From a checkpoint of a small CTC image transcriber.
Training: adamw at rate 0.004, batches of 64.
Rows from block 4, named by matrix and row number. Rows with one number belong to one channel. Each number is 128 + 24 x the weight over its row's rms, rounded and kept within 0 to 255. All counts start at 0. After the name is the row's rms in percent of the matrix's.
# sq0: squeeze pointwise conv (model.blocks.4.sq.0.weight, 40x160x1x1), inputs 0-159
# e10: expand pointwise conv (model.blocks.4.e1.0.weight, 80x40x1x1, transposed), outputs 0-79
# e30: expand 3x3 conv (model.blocks.4.e3.0.weight, 80x40x3x3, transposed), outputs 0-11, a 3x3 kernel for each
sq0.12 108 [156 162 126 100 118 138 126 102 112 136 150 116 146 164  70 135 156 122 126 131 145 121 119  94 156 122 140 159 114  96 108 101 123  81 156  89  90 125 119 125 105 160 143 171 143 157 123 118 106 136 101 112  87 118 108 103 121 173  97 137  88 134 158 117 120 102 136 139 135 122 121 126 123 118 102 116 116 123  94  93 105 149  77 111 119 134  95  99 111 107 118 151 161 131 104 138 104  90 127 116  71 136 120 107 123 153 120 116 139 112 145 137  84 138 122 143 136 102  78 136 117 123 102 113 159 150 104 100 140 159 102 100  94 129  62 137 146  92 146  89 119 148 116 119  81 106  83 143  96 124 127 156 148 118 101 149 138 158  81 113]
sq0.13 097 [ 93 140 117 135 111 154 117 117 132 113 135 160 165 117 136 111 161 129 130 149 148  81 132 136 105 112  59 129 158  93 130 136  99 136 172 135 133  92 120 102 143 165 125 109 130 115 135 132  99  97 136 132 135 129 137 132 121 113 132 110 135 133 171  92 115 133  78 152 133 149 102 114 153 106 137 134 107 107 134  96 151 116 103 132 141 153 108 119 159 105 124 138 139 130  90 159 124  68  93 142 144 143  92 162 131 139 148 135 118 135 121 152 135 114 144 139 184 134 119 123 173  94 123 105  92  93 110 168  85 107  81 125 100 112 103 103 109 102  93 115 115  90 126  82 169  79 160 141 160 122 156 119 118 110  90  91  99 111 108 109]
sq0.14 097 [126 126 111 118 105 135 132 110 129 123 150 149 121 122 109 156 134 145 153 143 135 119 145 116 111 137 119 147 143 133 129 116 133  95 117 104 100 160  95 100 128 135 117  56 140  95 144 132 129 134 116 144 115 150 132 138 152 108 108 134 104 136 125 139 122 124 125 136 105 157 135 119 114 149 123 147 102 131 106 129 141 119 135  41 110 163 125 159 102 121 102 131 109 134 113 128 127 122 113 110 130  69 131  60 154 113 164 163 136 126 118 117 115 118 152  97  94 160 152  70  85  79 134 125 114 139  79  81 104 113 154  89  95 150 140  72 163 103  94  75 103 148 137  89 167 118 158 156  90 149 138 121 108 146 138 152 141 129 131 157]
sq0.15 103 [102  88 132 133 149 145 113 119 134 127 110 162 150 107 146 157 128 128 121 116 133  64 132 137  72 116 143  88 161  75 129 139 148 109 133 139 140 118 158  84 135 142  85 142 129 108 128 137 124 111 136 131 135 133 140 131 124 160 139 155 141 115 144 108  82 123 118 121  99  78 167 124 134 112 135 129 111 122 141 156  80 177 103 147 124  94 143  96 131  95  91  95  97 164 120 133 144 142 161 126  88 141  90 128 138 167 156 125 110  95 142 120 112  82 176  88 105  97 116 111 131 130  96 129 136  91 128 145 128 105  95 148 116  82 146 152  87 155  96 134 110 141 109  97 133 123 115 129 129 124 135  83 105 122  65 113 151 125 117 100]
sq0.16 092 [120 107 140 142 135 132 127 103 132 114 114 139 117 133 145 137 118 133 135 131 130 143 138 146 104 131 103 143 137 135 139 138  82 124 121 149 151 122 142  76 139 116 101 115 124 116 133 128  99 118 140 149 123 126 128 139 131 123 146  77 150 127 119 141 119 142 101 108 125 121 137 134 125 153 142 137 121 116 149 144 108 138  81  79 165 145 183 145 133  93  68  92  67 169  87 132  99 117 134 117 167  95 137 173 154 126 116 152 151 138 158 104  76 127 158  78 107  91 129  80 136  78 125  89 142 146  84  78 125 115 150  82 115 162 109 132 150 115  98 105 135 151 136 106 127  93 115 149 116 114  94 139 126 105 161 122  68 152  88 107]
sq0.17 103 [117 123 123 124 139 137 118 131 122 126  99 108 135  75 116  93 121 119 123 129  98  99 122 121 138 122 162 127 110  91 120 123 115 140 128 122 123 117 132  87 121 126 159 125 126 113 120 130  98 136 121 121 101 126 122 117 126  98 124 151 122 124 133 120 116 128 156 109 143  91 135  83 139  86 120 127 120 134 123  79  89 148 138 124 141  61 147 123  85 159  99  91  95 145 145  91 125 119 136 102 121 119  73  99 131 139 173 141  89 120 137 185 146 191 100 103 103 117 120 133 144 117  61 120 135 143 149 117 137 114 141 200 107 141  88 146 138 146 124 146 128 173  90 158 153  88  96 124 132 166 148 108 109 129  76  89 137 141 106  96]
sq0.18 110 [125 106 116 113 133 151 120  98 121 114 178  90  96 119  81 124 109 125 123 107 104 107 121 106 134 117 164 137  88  94 117 115 123 104 105 101 101 141 125  99 115 150 125 143 136 122 114 121 152 130 115 123  81 124 117 109 123 153 105 142  98 107  98 126 125 110 139  95 102 103  95  99  77 104 119 121 123 127 105 104  86 150  69  73 132 105 127 114 131 101 112 150 142 121 123 138  90 119 118 123 112 117 105  92 114 137 140  98 144  79 139 145  80 147 124 118 132  79 107 131 135 124 125  97 125 142 102  83 132 125 140 116 105 132 104  70 162 111 131  79 128 140 125 108 135  40  95 136  96 148 143 139 148 127  93 113 116 160  83 132]
sq0.19 098 [106  95 130 126 162  99 188 114 122 125 115 103 125 173 109 105 140 129 127 154 138 111 127 124 135 186 112 158 103 111 127 128 172 102 122 120 118 122 111 116 124 111 129 179 168 127 123 132 136 153 124 122 112 121 129 122 128 106 124 160 120 113 135 137 112 127 146  96 127 155 112 134  75 146 124 124 113 184 122 152 123 157 128 146  99 107 138  97 104 119 162 129 162 125  91 117 141  77  79 130 126 196  64 125  98 120  82  97 135 138 136 175 107 134  82 131  98 104  95 114 159 182 137 142 109 121 121 117 137 162  98 118 109 112  99 115 142 102 154 112 124 144 139 117  84  93 123 120  97 166 131 149 142  89 150 142 149 140 132 133]
sq0.20 087 [116 127 109 126 140 142 177 116 125 133 107 129 137  99 119 125 148 125 129 123 110 121 122 125 132 175 113  83 125  96 122 123 120 159 139 124 122 110 112 130 123 136 142 156 136  99 124 110 128 120 124 125 115 123 120 120 129 124 120 110 123 132 130 109 115 123 126 121 106 124 100 103 120 136 123 124 112 175 124 142 167 166 161  84 128 142 156 111 108 147 160 104 110 139  90  83 165 145 133 163  96 110 103  98  83 117  99 168  65 171 144 151 139 126  78 185  88 190 102  96 180 106 131  79  85 132 163 101  84 120 113 129  93 117 168 104 142 116  99 111 113 100 114  92 104 153 146 141  90 154 124 130 127 144 130 116  75 102 132 127]
sq0.21 098 [131 154 117 116 119 140 136 122 123 120 121 110  99 111 102  97 115 126 132 114 115 161 129 114 156 135 139 137 108 138 120 119  90 139 113 109 110 126 128 144 121 133 126 149  99 150 134 121 107 128 118 135  96 121 119 126 128 169 110 110 107 111  96 138 127 113 135  90 109  93  99  96 104  73 119 132 137 129 111  90 121 133 101 114 135 127 143  96 106 123 124  79  68 131 124  83 120  88 103 115 168 133 102  98 137 103 160 142  99 121 135 164 113 140 122 127  82 108 114  66 179  89  71  80  84 158 110  93  98  77 109 146  93  85 103 101 150 133 126 123 146 179 119 108 115 132 144 105 109 166 133 134  97 145  98 105  76 137 134 106]
sq0.22 092 [119  96 109 140 117 155  89 143 132 121 119 156 150  85 146 129  89 130 128 129 159 124 126 137 158  91 131 129 156 107 136 139 130 182 149 137 133 131 113 117 139 148 100 112 113 105 134 126 167 120 135 132 157 131 131 140 129 144 124 138 135 113 143 113 127 132 106 124  98 133 131 138 109 115 138 126 153  89 134 125 133 136  89 149 156  82 137  82 106  97 166 156  94 143 122 116 127 117 119 145 101 101 102 136 129 106 130 149 132  90 107 163 118 154 120 117 111  96 133 141 119 181  89  83  53 125 154 111 114  79  84 102  82  83 150 110 152 134 136 137  69 108 122 128 154  90 134 160 149 154 148 190 140 124 187 123 126 151 116  88]
sq0.23 087 [104  94 133 127 133 127 128 104 128 118 150 113 147 128 104 102 129 134 141 143 114 133 134 128 154 125 136  97 107 143 134 129 120 135 151 122 122  89 112  90 133 132 110 122 143 114 135 152 141 137 133 136 109 147 147 134 144 124 131  99 121 138 144 137  96 132 141 120  91 147  86 129 138 138 135 139 117 130 127 142  88 151 173  87 100 118 184 153 180 128 115 121  91 106 127 114 117 145 128 128  93  95 100 126 123 154 100 120 176 171 157  75  64 101  65 141 121 155 146 108 132 159 109 157  80 102 168  87 137 105 159  86 104 165 160 112 177 123  86 132  99 101 116 105 138 112  99 135  78  97 135 126 125 149  94 140  83 105 102 112]
sq0.24 101 [104 128 100 132 117 108  98 127 136 132 131 143 115  83 137 136 138 135 139 121  92 103 136 140 113  97 127 143 144 141 134 136  77 136  99 133 130  89 125  70 136  97  70 127 125  81 133 116 142 110 133 136 145 134 118 140 144 138 119  74 130 141  99 114 150 117 103 129 175  93 185 141 155 148 133 131 149  95 130 117 110 162 112 153  65  78 101  72  84 103 127 132 118 128 145 121 113 137 111 123 129 130 139 116 135  88  98  89  92  87 141 105 144 151 169 108 154  90 120 149 100 117 142 172 153 137 141 134 133 105  96 135 120 116 167 165 103 112 140 168 101  98  97 142 114 114 137 131 115 143 150  87 126  91 107 154 145 139 151 116]
sq0.25 092 [146 139 103 107 118 135 137 147 113 132 117 122 143 156 128 107 105 122 122 121 148 139 126 108 116 139 102 112 129 128 119 104 149 167 151 106 103 141  97 110 114 144 110 140  71 131 116 111 109 126 105 115 121 121 101 109 122 120  90 128 102 120 147 135 134  95 133 163 115 180  90 138 121 112 104 120 137 127 101 106 115 123 138 105 191 171  92  97 110 118 137 121 174 118 146 139 102  87  89  60 163 135 181  90 129 159 112 172 106 116 132 129 135 107 122  99  86 130 102 124 136 115 168 123 124 156 142 112  98 134 163  81 133 138 173 160 117 125 182  99 113 121 130 140  95 157 125 158 129 119 103 158 112  85 160 140 163 169 158 155]
sq0.26 096 [133 118 139 119 103  84 109 102 116 145 152 117  85 137 114 133 143 101  93 115 118 127 102 126 111 113 117 144 115 129 115 126 153 132  81 125 131 143 149 119 119  92 122 154 117 124  96 109 165 127 127 119 102 103 115 116  94 130 131 159 123 124  95 116 119 109 120 176  96 132 122  89  97 152 119 105 127 110 129 105 130  92 110 125 146 133 113 125 122  81 103 166 154 149 142 159 173 166 142 152 171 189 125 115 114 103 146 134  92 142 123 131 129 135 133 137 158 170 154 114 162 118 100 108  85 139 117 146  76  93 127 115 110 115 128 100 143 120 158 138 147 154 148 112  92 107 165  87 135 154 124  87 140 204 149  57 106 113 134  97]
sq0.27 093 [120 108 125 134 126 157 113 128 135 112 181 117 102 118 106 152  86 118 118 128 128 133 119 131  89 114 126 137 114 116 138 133 114 118 113 123 119 125  90  99 137 149 129 106 106 114 132 135 174 131 134 131 112 127 135 142 110 114 123 112 123 115 101 125 126 138 116 147 127 101 136 130 136 103 138 121 133 111 123 129  94 132  68 129 142 115 157  72 124  77 119 106  91 128 138 120  69 107 123 134 146  98 118 126 142 125 143  80 157 109 142 134  62 156 154  87 157  82 137  95 153  81 116 126 132 176  93 127 121  92 118  82 115 140 158 103 167  80 101  82  96 111 103 128 155  75 103 129  90 149 126 136 113 108 174 120  60 141 116 116]
sq0.28 105 [152 143  99 110 144 141 153 119 121 140  94 113 130 128 124 109 135 123 129 115 115 122 122 111 182 143 170 113 117 126 118 112 147 150 135 103 106 150  95 161 118 151 159  78  94 119 124 123 136 138 116 128 132 127 121 119 125  73  96 157  96 132 121 130 112 103 159  96 103 117  91 119 116 115 116 126 124 161 102 107 119 123 105 102 119 108 163 152 155 136  98 119 131  88 113 107 133  65 102 145  82 110 147 103 104 144 128  96 122 130 142 121 173  87 115  61 114  72  83 151 115 131 130  89 146 108 112 105 151  95 109 121 113 130  91  59 112 150  87 120  85 103 100 120 122 109 115 136 124 136 142 122 159  87 104 105  96 147 116 101]
sq0.29 102 [132 137  86 103 126 128 151 106 113 119 113 142 142  62  87 106 132 119 126 107 136 108 119 105 131 149 110 147 139 134 110 109 106 156 136  94  93 124 107 105 114 129  86 106 133  90 115 112  89 117 105 120 110 114 102 119 127 122  89  99  91 123 144 114 102  96 118 101 141 130 116 136 126 116 107 122 142 141  96 120 164 130 153 138  93 135 133 118 123 121 168  78  83 145 107 150 168 103 115  96 119 144 164 110 135 108 145 126 134 108 144 154 139 160  99 154  74 120 120  67 129  90 102 143  79 131 113  82  89  83  93 137  92 105 133 107 154  79 117 116 117 124 155  82 166 110 130 119 152 161 142 124  85 115 110 117  97 111 131 120]
sq0.30 124 [128 102 138 140 113  81 121 119 140 119 167  87  77 135 142  95 149 140 138 120  65  78 139 137  98 128 142  99  87  74 138 138 112 148  69 144 144 146 131 124 136  85 139 128 152 131 127 128 135 129 141 140 123 136 133 130 139 121 142 108 144 106  81 114 143 134 130 165  90  99 148  45 126 127 140 136 140 130 142  91 130 128 148  92 150 106 102 112 106  97 111  89 161 172 121  81 157 125 136 145 159 136  76 100 165 127 127 133  75 161 124 130 146 119 156 118 145 145 131 143 175 136 125  69 123 126 163 138 122 134 134 162 106 131  97 114 134 108 144 138 109 131 131 150 104  81 153 133 125 121 132 112 122 111 121 103 129 122 114 134]
sq0.31 107 [128  69 102 120 111 118 121  63 120 139 135 126 166 130 102 147  74 129 128 154  97 130 128 117 144 123 112 144 129 188 121 122  97 120 162 110 106 139  91 113 119 136 146 105 137 130 125 122 111 138 120 132 124 125 125 127 129  96 108  85 109 122 177 149  98 115 123  81 144 118 113 115 112  86 121 125 124 111 111  68 126 133 135 117 101 150 121 110 153 134 139  88 155 110 101 148 133  88 135 130 130 141 114 118 133 128 116 120 211 131 135 102 108 135 113 138 100 128 149 160  94 144  89  74  95 103 142 124 102 105 132  93  93  99 107 106 142 103  99 137 115 158 181 132 108  84 121 145 152 128 121 177 154  94 131  95 136 134 110 160]
e10.12 104 [127 110  56  62 151 156 120 133 135 116 142  64 167 120 134 132 122  97 123 132 123 136 143 129 130 127 146 129 125 127 113 118 104 121 118 135 111 107 104  67 145 135 130 127 117 130 107 128 128 149 189 153 126 124 127 119  63 137  90 139 163 113 110 102 130 132 161 105 100 130 154 136 138 131 128 101 127 152 122 172]
e10.13 103 [136 197 129 174 161 122 137 142 121 149 102 125 141 119 165 134 177 121 131 125 128 176 163 127 166 124 102 118 141 143 132 163 149 146 143 139 125 112 130 116 154 169 130 133 127 102 161 127 143 150 115 149 155 110 147 125 116 121 134 156 162 126 182 149 113 153 156 126 123 119 138 146 114 156 124 122 112 200 177 113]
e10.14 076 [130 146 107 119  89 154 120  90 118 138 131 117  97 109 130 131 129  81 177 123 108 135 145 125 132 127 110  61 133 129 114 170 140 126  77 119 118 138 116 105 147 118 129 121 127  93 144 130 134 124 102  72 134 172 128 122 131 127  87 138 189 116 133 135 117 130 168 112 127 128 108 144 107 142 114 119 165 186  92  97]
e10.15 077 [127 177 140  65 193 159 128 129 143 105 106 136 159 120 157 128 125 135 132 130 107 143 136 131 113 130  85 136 131 129 135 122 100 126 138 126 136 132 156 136 166 117 127 127 128 128 127 120 157 155 127 209 133 126 123 126 131 140  55 154 121 136 113 134 132 112 137 139 131 122  52 156 133  82 139 130 135 120 149 130]
e10.16 054 [134 124  96  86 136 152 114 113 130 109 138 127 100 152 139 127 120 125 126 127 111 172 120 131 107 128 118 115 135 119 129 119 117 115 106 119 138 114 121 120 197  90 128 133 133 121 112 117 103 128 118 121 131 120 117 129 146 152   5 140 106 138  95  59 122 115 115 139 145 119  74 106 121 143 125 127 144 129 116 146]
e10.17 099 [121 113 130 140 126 169 134 156 139  97 118 133 180 132  66 131  87 106 136 131 107 121  70 129 114 135 114 129 134 127 130 137 131 124 131 126 130  97 138 138 158 108 131 130 119 118 105 133 141 119 138 147 128 149 125 125 115 134 159  68 100 127  58 149 130 124  96 127 119 130 201 136 131 122 136 130 120  86  71 166]
e10.18 111 [127 118 100 139 138 191 127 171 129 111 128 105 157 130  81 131  89  92 166 126 119 141  99 125 109 126  86 101 130 132 110 153 109 134 116 129 108 103 118 107 182 125 130 126 118  95 102 127 134 113 126 150 130 169 136 116  86 162 112  78 105 112  72 110 118 138 108 109 109 127 116 137 119 115 128 116 119 115  89 185]
e10.19 084 [122 130  94  83 138 139 116  99 133 122 111  90 165  37 150 136 128 128 105 123  82  67 158 125 136 124 134 127 126 128 114 130 102 130 130 132 112 100 115  78 163 153 130 125 115 108  81 122 126 150 150 149 125 135 129 110 109  87  79 148  94 112 132 100 121 138 106 111 112 129 124 128 118 157 120 101 127  98 143 134]
e10.20 128 [125 130 117  73 121 128 125 109 123  50 126 114 150 148 154 129 146 162 134 124 107 103 157 126  46 127 117 140 134 126 128 141 125 117 145 124 125 114 135 122 133  46 130 123 124 120 110 127 138  68 123 137 117 111 123 131 105  68 107 157  93 130 123 126 126 128  93 124 119 125 139 134 129 115 133 122  73 121 135 107]
e10.21 090 [125 155 173  67 136 196 115 104 137  99 116 168 168 125 115 126 129 170 141 128 116 115 101 130 140 129  62 163 133 126 141 162 116 117 147 125 144 140 140 169 159 108 130 125 130 169 122 124 144 135 140 157 119  76 119 132 150  95  61 124 138 142 108 116 130 119 128 146 140 124 110 137 130 123 140 142 115 129 143 100]
e10.22 109 [123 155 148 120 113 154 130  99 131 109  96 150 157  60 145 132 134 130 169 125 121  39 147 126 112 121  80 109 130 124 134 167 123 125 101 135 135 146 109 139 120 117 126 125 139 135 124 122 111 119 126 113 118 122 114 129 160  69 125 150  69 129 121 104 124 111  87 136 147 114 114 114 121  85 118 136 121  69 126 131]
e10.23 116 [132 129 101  97  99 136 140 142 119  84 137  97 102 120 100 134 112 116 114 125 116 115 119 125  72 130 144 129 131 138 116 102 150 124 122 122 117 100 126  98 170  58 132 128 115 105 123 134 117  53 115 107 142 152 128 125  90  83 115 103  89 117 108 123 124 127  77 112 109 133 110 114 126 143 127 108  69 110  92 152]
e10.24 069 [129 116 102  81 123 159 110  73 127  75 110 106  90 106 120 120  94  87 127 127 141 127 112 126  74 118  97 103 121 126 115 104  59 120 112 130 114 113 105 108 157  95 110 119 126 121 113 113 103  99 152  99 111  87 107 121 118 152  86 112 114 120  88 100 129  99 110 119 116 112 105 100 125 111 116 112 134 116 106 117]
e10.25 087 [126 130 104  85 120 130 117  96 113 138 110  98 128 160 148 114 128 129 129 122 118 156 145 125 132 120  91 138 121 112 116 114 114 129 122 126 112 134 106  98 108 111 127 122 124 149  61 121  87 129 195 126  88 167 132 124 105 146  82 151 156 116 133  49 118 114 156 112 115 116 135  84 122 112 109 110 145 126 119  73]
e10.26 142 [124  99 127  74 176 116 131 119 136  79 137 131 156 126 111 124 121 179 106 136  89 154 113 133 111 131  90 190 131 127 139 130 135 110 186 123 134 150 135 130 136 102 131 126 141 166  82 130 141 116 156 187 118 114 116 133 135  90 104  98 135 136 117 114 137 111 125 137 139 128 123 145 140  80 137 132  67 142 120 122]
e10.27 099 [127 135 136 114 117 210 118 134 123 120 111 156 131 168 110 131  84 103 167 121  87 145 103 123 117 126  76  89 128 130 122 176 102 125 101 124 126 111 116 145 211 108 126 121 121  87  91 121 123 132  91 128 129  95 119 122 142 158  86 115 147 126 104  96 124 126 147 132 133 123 128 120 115 118 125 133 151 130 107 117]
e10.28 142 [130 124 129 136 136 100 123 233 123 113 135 133 148 122  64 123 109 125 119 125 164 119  73 127 107 126  90 116 124 128 125 104 110 125 130 132 125 131 124 118 109 127 126 128 133 111 134 125 129  99 122 150 124 165 134 125 136 119 125  61  81 127 110 136 117 137  77 132 133 125 131 134 112 145 123 128  99  89 105 193]
e10.29 081 [127 129  89  88 131 119 113 124 122  82 133  97 163 148 139 128 115 182 133 126  96 110 137 129  72 127  80 169 135 125 120 162  98 121 188 123 119 115 139 101 141  67 128 124 134 123  99 126 143  93  99 151 121  98 122 130 109 105  74 128 135 119 112 105 128 130 131 120 123 128 117 133 122  84 137 113  86 113 133  93]
e10.30 106 [126 133 122 115 153 103 119 115 137  65 103 121 136  86 131 131 154 137 133 123  83 162 106 128 130 125 109 111 127 120 129 150 117 112 138 131 125  87 132 134 126 115 129 123 111  65  94 119 147 101 132 145 118 120 121 119 101  39 122 135 119 127 170  96 117 126 112 122 111 125 107 144 114 142 128 134  43 164 150 114]
e10.31 124 [129 114  95 124  89 102 128 116 125 145 130 103 102  64 132 131 125  89  98 125  74  47 133 127 144 124 142  77 131 130 121  97 119 125  79 128 118 114 116  96 157 144 128 128 124  76 112 126  97 128 111  78 137 119 128 122 111  99 101 132 114 119 139  87 120 128 123 118 120 124 137  94 114  99 113 114 131  98 123 157]
e30.12 103 [ 97  94 114 113 151 166 115 142 159 164 153 137  99 151 127  73 142 114 167 152 135 162 125 141  97  80 110 139 137  86 116 141 138 106 160 135 103 115 103 119 123 112 145 143 128 138 126 115  93  95 109 126 128 106 100 122  95 134 138 110 115 122 110  96 107 100 143 141 129 155 159 141  95 128 151 127 148 139 115 151 154 122 100  60 122 127  92 140 161  92 115 118 129 103  96 134 126 118  95  95 126 120 112 130 136 129 139 132]
e30.13 098 [110 114 132 126 140 128 130 158 155 143 157 104 138 169 130 116 149 122 140 112  96  79 139  96 113 169 111 186 135 145 150 143 120 158 122  94 112 121 136 140 122 127 135 124 134 107 121  80 105 144 113 125 153 143 104 118 114 124 145 113 119 146 126 162 126 126 158 111 156 159 143 161 114 126  88 114 138 119 108 142 131 150 127 156 183 130 171 187 146 165 105 110 110  74 102 148  70  91 153 149 148 146 144 103 126 143  95 145]
e30.14 101 [ 62  79 137 122 100 118 168 141 128 155 140 119 117 137 152  69 101 104 136 148 121 126 132 131 163 143 122 101 154 173  95 109 114 132 165 142 136  98 112  99 103 131 124 131 114 137 127  94 143 117  92 173 121 122 101 141  98 135 142 126 138 131 136 122 123 142 136 142 117 137 127 117 143 140 115 103 109  89 139 157 135 129 115 121 111 112 116 116 113 101 129 111  93 111 104 124 148 154 145  64 125 143 122 121 119 139 153 169]
e30.15 101 [169 151 143 152 131 117 128 128 134 110 112  75 113 120 111  95  64 124 126 125 136 161 122 126 138  93 106 171 157 116 160 120 114 168 100  98 198 159 133 157 141 133 127 113 151  93 126 100 134 129 101 122 102 120 155 124 137 123 122 136  95  98 133 145 127 138 133 110 100 104  77  75 118 145 133 140 136 140 174 132 116 139 138 145 146 143 116 146 162 121 116  79 140 162 154 127 153 175 140 155 130 133 133 127 113 141 121 113]
e30.16 105 [ 79  71 105 110 123 134 131 137 127 131  88 128  96 123 129 114 143 135 148 135 133 178 126 108 178 126 102 143 126 115 143 108  77 162 144 105 126 123 148 120 149 167 139 142 133 131 140 174 156 136 143 122  94 132  86 118 125 113 128 111 132 137 118 100  83  87 148 151 145 122 104 119 111  70 110 152 104 140 151 130 142 148 127 118 119 140 124 124 111 121 120 108 123 123 148 175 126 152 150 109 133 117 155 123  89 161 137 112]
e30.17 107 [167 137 156 151 140 146 129 130 130  94  78 144 115 119 184 153 146 160  84  76 121 129 123 131 164 156 114  89 128 119 121 120 142 143 138 122 156 122 134 170 122 137 157 123 115  82 125 107 120 141 114 108 114 106 132  68  95 149 120 127 145 137 142 140 157 177 143 123 105 145 106  54 119  99 116 103  97 143 133 122 161 140 101 114 128 103 109 130 142  94 102 111 165 135 121 149 162 148 134 127 136 106 131 148 135 148 158 142]
e30.18 097 [112 116 116 128 156 127 147 142 138 168 127 152 113 170 146  89 160 138 132 147 136 126 132 133 139 130 119 126 131  99  96 115 138 136 167 148 117 126 118 127 133 115 154 127 102 117 113 120  98 110 125 126 115 146 111 142 100 159 166 125 151 168 127 115 106  95 184 185 158 177 155 140 137 121 105 125  88 123 147 121 157 148 107 120 129 121  99 157 123  62 118 145 157  88 115 159 118 122 120 120 128  95 148 136 122 115 156 158]
e30.19 099 [133 141 117 133 125 142 137 113 141 123 136 157 128 138 111  69 113  73 126 126 118  99 107 142  52 112 162 148 132 140 100 125 149  94 141 160 104 121 116 111 100 140 138 112 139 126 122 136  76  67 136  74 102 125 129 117  86 160 112  75 125  90  75 144 118 100 118 146 110 182 151 127 103 139 144  86 124 142 111 105 160 119  39  50  90  88 111 104 115 116 157 160 142 138 139 138 112 120 111 124 149 166 151 153 144 136 113 123]
e30.20 101 [117 125 103 107 136  99 148 138 123 151 147 108 140 148 149 104 135 137 134 119 126  86 135 130  97 130 110 156 129  90 116 116 108 105 132 128  79 102  55  93 108 100 113 138 147 142 113 113 145 121 129 143 150 152 155 155 110 133 144 138 145 140 147 123 139 109 129 137  84 146 151 127  90 118 102 117 146 126  69 100  79 119  78  70 125 103 108 122 142 117 123 125 129  96  97 112 107  91 108 139 123 130 128 126 124 118 115 158]
e30.21 094 [127 132 145 151 143 151 162 108 123 121  98 121 110 131 153 104 168 144 108 133 134  88 112 122 128 133  94 114 125 134 108 109 155 152 149 151 131 116  96 141 150 131 162 162 130 113 128 109 143 137 135 164 139 159 137 132  89 159 145 107 146 134 109 179 164 134 154 112  80 146  95  98 111 113  92  98 124 101  98  95  87 124  93 110 131 132 127 142 184 126 101 125 133 104 113 154 155 139 158 159 155 139 151 147 148 124 121 129]
e30.22 096 [124 100  89 160 133 136 140 127 138  78 105 140  90 124 115  72 128  79 109 127 142  94 131 142 145 142 141 142 118 145 111 126 141 118 132 145  83 105 118 122 125 150 113 117 170 103 122 139 106 139 159 131 168 163 105  99  82 130 123  84  83 118  34 128  99  78 109  96 142  96  91 113 116 127 129 120 128 122 142 141 145 121 123 127 158 141 162 160 153 151 102 124 101  89 130 121  78 126 128 122  95 115 134 106 113 108  96 117]
e30.23 109 [ 87  93  61  86 101  91 119 116 118 149 111 122 132 122 114  96 116  94 107 127 140 125 135 113 156 136 114 133 135  96  79 114  98 144 145 125 120 138 108 102 120 119 119 121 139 107 107 127 133 151 127 125 122 141 107 124  85 118 123 117 136 121 131 131 128  83 146 144 108 137 139 104 114 110 120  89 116 160 132 139 169 134 112 109 129 122 114 124 113  76 103 119 104 114  97 126 127 124 146 111 107  86 134 129  89 133 138 158]
e30.24 095 [149 168 153 106 120 132 109 105 130 117 128 117 116 113 139 124 113 132  93 121 130 124 138 144 100  91 138  95 136 113 126 136 140 145 109 129 172 158 167 137 136 191 113  92 146 133 139 160 143 131 141 110  84  83 153 154 181  98 115 169  74 109 144 145  95 156  57 125 144 113 129  90 107 118 141 123 120 134 141 122 130 164 146 143 111 109  85  86 118  84 154 124 129 156 147 129 106 105 119 126 101  98 123 112  94 111 117 104]
e30.25 098 [120 130 125 119 148 150  81 118 119  91 131 141  91 127 143 102 124 142 137 126 108 124 113 102 157 128 112 118 125 142 119 124 157 130 136 161  54 104 131  62 132 150  87 148 152 115 127 164 124 123 134 136 135 120 138 129 144 127 131 155 117 127 140  79 103 147  86 141 134  87 127  96 129 112 113 138 122 128 142 135 145 115 137 130 115 133 126  70  97 120 115 114 100 136 125  91 137 134 115 101 141 143 105 150 153 104 128  76]
e30.26 096 [136 125 133 135 134 139 125 143 142 138 109 115 145 133 131 126 135 141 124  98 102 117 106  85 121 119 109 134 145 161 132 155 143 122 122 131 110  78  65 153 150 123 135 153 133 121 100 130 147 116 131 175 124 116 143  96 103 151 134 152 124 144 167 129 136 126 146 115  82 143 123 136 134  81  62 122  98  70 118  88 103 106 106  45 140 129  90 147 131 121  44 110 151 103 116 123 121 130 104 164 168 186 129 120 138 128 116 101]
e30.27 098 [ 89 113  86 142 142 128 147 125 123 162 123 136 148 169 121 119 153 140 128 142 130 167 127 132 138 113 128 108 100  63 134 100 103 137 145 141 115 118 146 119 117 152 150 103 128 149 137 131 139 105 121 117  83 171 101 141 129 129 139 121 141 164 109  71  97  92 145 175 147 136 119 127 130 106 113 172 116 131 155  98 117 152 130 121 146 119 115 165 109  99 142 113 125 145 120 156 119  85  91 115 127 127 148 106 106 137 145 140]
e30.28 096 [ 96  99  65 111 113  54 108 144 110 137 107  95 126  96  95 129 141 101 111 128 107 112 132 104 129 134 134 142 138 130 140 156 127 140 150 120 127 133 118 109 138 106  90 120 118 119 100 104 135 129 134 143 115  92  80  79 122 101 116 111 109 101 133 132 129 112 136 130 116 142 105 101 136 100 101 118  82 107 125 105 132 160 159 101 158 112 103 179  96  97 129 133 135 134 135 121 101  83 111 109 102  93 136 151 107 133 162 130]
e30.29 096 [137 103 169 158 114 153 130 102 138 148 142  70 134 152 103  96 143 107 125 132 144  83 109 121 129 143 115 109 111 124 134 118 120 133 143 147 112  88 115 146 147 144 137 157 163 115 113  73 133 130 114 151 146 153 123 124 120 155 140 141 138 115 120 160 150 183 161 150 126 159 142 111 119 119  89 109 105  86 109 116 109 116  62  97 112 100 136 110 153 142  64  95 131  82 122 144 123 126 138 135 124 158 131 102 128 122  99 137]
e30.30 095 [133 114  95 118 147 128 120 145 130 109 104 130 142 145 161 133 145 164  90 125 119  92 119 135 113 116 109 147 163 154 149 127 148 168 110  86 130  83  66 117 130  91  96 115 126 133  95 109 148  98  89 169 132  91 117 104  79 117 163 153  97 143 141 109 132 125 113 126 106 123  84 107 137 111 115 131  97 137 131  82 135 108 105 106 140 105 100 162 140 110 138 104 107 145 100 113 141 119 106 160 168 174 133 116 111 135 108  80]
e30.31 106 [117 116 144 163 145 130 148 115 117 103 110 151  77 137 123  68 139 102 127 133 141  83 108 147  97 110 149 140  92 118 106  97 142 101 149 154  97 122 136 155 169 138 133 151 126 120  73  85 162 123 137 151  88 128 108 116 119 161 137 117 151 117 102 151 153 134 141 141 118 112 138 125 117 119  82  81 104 111 105 112 120 104  98  98  97 128 138  76 129 130 110 118 116 140 130 133 126 139 132 106 127 147 139 123 125 140 133 130]